Weights of a small class-conditioned image flow-matching model.
Model: 5M parameters, 32-pixel images, arch unet, norm groupnorm.
Rows from block 4 of a small class-conditioned image flow-matching model, named by matrix and row number. Rows with one number belong to one channel. Each number is 200 + 40 x the weight over its row's rms, rounded and kept within 0 to 999. All counts start at 0.
After each channel's rows are labels from the 100 images, of 14976 (inputs lightly noised), where the channel reaches its highest value: "colour at peak" is the nearest of a few named colours to the mean colour under the peak; "strongest on" is what is common among them. Only what is clearly more common there than usual is listed. The data: scattered letters and digits in many colours. In brackets: how many of the 100.
# convs0: first 3x3 conv (model.enc.1.1.convs.0.weight, 96x96x3x3, each kernel summed), inputs 0-95
# convs1: second 3x3 conv (model.enc.1.1.convs.1.weight, 96x96x3x3, transposed, each kernel summed), outputs 0-95

convs0.71,178,223,169,248,238,102,212,146,163,220,179,186,236,186,135,198,167,217,242,218,240,160,220,189,161,242,208,191,216,223,208,186,250,248,135,174,215,208,207,165,251,255,222,206,213,196,252,188,189,242,174,230,207,195,180,224,251,229,217,211,159,227,203,211,234,206,215,229,227,224,176,216,232,245,49,203,271,230,222,245,204,221,239,246,291,173,220,169,65,192,169,175,277,205,208,271
convs1.71,195,237,160,209,255,191,147,190,151,243,171,189,171,133,198,218,200,171,149,194,111,155,204,134,172,299,183,225,195,181,144,182,240,203,238,186,223,196,148,165,225,193,141,200,249,209,258,176,153,256,149,239,205,194,212,207,201,196,274,243,209,207,221,247,222,290,228,176,203,221,95,264,207,166,231,229,233,255,242,152,218,121,209,157,236,229,217,217,233,169,142,150,174,232,171,139
colour at peak: grey (26)
strongest on: count: two (39)

convs0.24,200,224,235,228,256,155,189,87,248,190,181,172,185,186,207,227,85,193,188,209,144,204,120,228,290,181,228,177,234,147,121,186,183,171,134,222,192,115,229,225,87,183,190,211,197,238,186,186,154,232,172,231,184,186,198,187,219,260,214,191,232,222,165,184,234,168,210,246,218,184,164,187,224,211,117,169,238,203,257,257,140,228,183,199,219,226,200,220,125,175,212,248,175,201,141,210
convs1.24,240,192,202,225,276,154,229,132,191,181,137,161,154,192,212,232,212,273,181,211,182,148,156,161,205,171,212,235,217,225,130,193,223,167,213,215,178,169,171,104,185,231,213,210,185,243,164,205,135,219,156,164,220,274,159,163,216,264,195,150,184,218,180,135,235,227,200,169,191,210,43,213,214,239,106,222,192,207,196,181,232,201,219,164,164,168,205,153,220,200,219,181,148,191,103,231
colour at peak: brown (45)
strongest on: pink (72); count: six (61); white (53); yellow (50)

convs0.50,232,226,229,197,159,177,213,89,238,197,158,194,160,243,218,190,145,225,91,196,199,173,160,184,293,187,223,200,187,205,199,163,233,186,167,184,226,165,141,187,85,181,235,246,224,166,228,223,164,217,172,218,205,239,207,178,224,257,242,234,162,227,110,197,181,220,208,238,198,171,179,169,182,250,143,220,214,222,224,256,146,240,208,167,217,182,135,196,129,210,185,306,181,174,132,246
convs1.50,178,201,155,279,329,217,227,158,170,142,152,175,167,178,179,180,203,258,181,204,195,180,164,151,208,221,238,218,204,222,150,168,208,220,192,128,227,238,173,178,209,194,219,182,155,205,217,161,159,225,239,150,234,247,197,148,213,205,145,188,204,240,182,187,183,239,195,185,227,218,64,235,251,138,127,231,228,178,142,128,227,183,250,161,231,187,222,224,251,129,266,144,169,216,169,183
colour at peak: brown (45)
strongest on: pink (48); orange (46); white (45); yellow (44)

convs0.16,146,157,232,209,127,232,209,216,261,188,239,190,190,115,195,96,222,188,224,153,212,193,198,145,242,145,207,169,178,210,156,231,156,114,204,200,149,158,183,226,170,196,258,187,172,185,99,200,229,106,246,145,141,170,219,216,160,223,148,174,237,107,202,243,182,171,189,221,262,169,227,177,171,224,168,180,158,171,160,215,255,204,189,188,122,245,173,216,208,209,153,205,208,210,175,259
convs1.16,220,119,159,217,211,210,179,216,204,162,187,215,225,284,203,195,191,320,221,232,238,216,168,265,294,147,211,232,176,174,184,169,203,153,142,206,198,173,240,181,186,209,194,219,153,210,166,213,154,166,247,176,189,256,125,146,189,229,114,177,165,218,179,128,194,126,184,204,177,186,187,172,181,237,138,186,136,168,175,213,188,321,216,195,161,114,211,171,193,165,168,234,189,189,169,226
colour at peak: black (63); brown (33)
strongest on: count: six (62); white (60); pink (59); orange (55)

convs0.53,251,212,239,224,236,173,218,112,189,211,164,166,178,281,224,246,162,205,117,230,176,166,192,205,238,190,207,205,209,192,154,196,227,192,169,190,205,187,219,162,148,214,182,213,212,207,218,224,91,226,132,236,261,233,162,150,224,173,244,212,150,222,152,231,211,220,228,193,152,209,34,223,189,165,131,163,211,199,182,170,168,201,163,162,262,159,110,206,168,199,173,234,181,191,135,178
convs1.53,226,165,180,272,279,197,146,185,192,229,156,139,210,203,225,181,192,269,161,212,189,234,199,272,268,244,206,195,204,148,132,178,214,174,155,156,212,181,195,168,212,227,160,200,169,194,198,224,114,227,217,224,253,285,122,130,183,272,146,158,231,244,194,169,249,171,210,196,211,250,70,198,212,216,147,227,205,207,197,199,183,288,210,169,227,166,225,148,224,204,163,207,146,219,187,184
colour at peak: grey (32)
strongest on: white (58)

convs0.81,159,151,239,189,152,230,261,284,239,181,244,180,187,193,232,159,197,192,294,184,213,238,242,185,174,265,252,190,190,225,253,213,147,209,167,190,153,200,189,294,211,171,232,207,269,137,194,100,269,273,221,191,260,216,196,196,216,262,171,227,237,163,281,194,193,128,169,194,210,208,306,200,166,187,200,239,170,208,187,197,179,167,228,218,123,217,233,184,211,179,179,145,191,199,225,206
convs1.81,243,229,246,250,290,201,146,168,187,258,178,195,185,235,192,233,203,201,174,215,161,193,202,222,197,274,169,238,200,173,157,166,231,236,188,187,192,148,204,161,195,195,155,192,202,203,241,211,144,304,138,262,259,226,218,131,245,211,232,169,220,283,193,207,256,255,254,174,216,267,58,251,226,176,116,220,200,217,236,177,206,161,196,167,237,184,172,181,216,193,227,212,143,232,171,189
colour at peak: grey (34)
strongest on: black (40)

convs0.39,261,210,212,237,261,168,160,161,198,219,162,94,199,241,216,217,252,157,213,224,134,246,239,171,214,232,180,217,235,232,184,265,199,224,193,218,187,165,163,180,206,133,179,142,175,208,100,225,233,228,204,203,179,161,91,224,143,207,129,174,187,194,199,219,191,200,220,208,197,180,171,238,220,221,163,125,195,214,213,165,145,179,213,163,231,110,196,224,195,195,130,192,162,191,63,195
convs1.39,204,179,168,190,151,248,216,326,206,196,258,280,261,201,202,158,191,201,261,210,256,181,218,184,159,262,228,176,169,180,221,194,201,203,198,232,178,158,186,246,217,176,199,170,185,191,175,133,250,220,189,256,224,199,266,197,206,144,127,194,144,189,230,265,205,172,221,190,222,261,266,199,231,131,331,214,214,245,159,138,225,192,258,212,241,223,240,176,242,196,271,200,210,158,216,184
colour at peak: brown (65); grey (26)
strongest on: white (41); count: one (39); count: two (37)

convs0.1,233,220,230,206,220,158,215,128,226,197,171,178,193,251,227,174,127,223,164,219,190,165,147,219,247,174,204,220,224,185,154,184,198,181,157,192,184,166,231,178,108,132,204,253,201,188,179,225,133,194,108,181,212,208,200,196,197,261,203,215,153,252,120,212,232,183,252,224,214,172,79,225,217,181,75,193,215,173,176,200,153,185,160,202,273,174,124,193,132,201,154,241,154,200,155,228
convs1.1,168,202,215,171,105,217,253,276,209,179,202,286,261,166,181,169,227,214,238,206,234,254,206,183,193,175,227,196,166,258,280,244,190,195,191,225,173,215,147,224,224,203,217,177,220,226,152,193,243,142,246,144,135,222,181,215,232,153,129,226,180,140,205,251,156,152,135,230,218,202,271,175,191,237,239,183,168,195,150,142,250,223,260,201,144,222,229,183,235,183,271,185,285,150,193,260
colour at peak: black (85)
strongest on: count: six (77); white (68); pink (52); orange (50)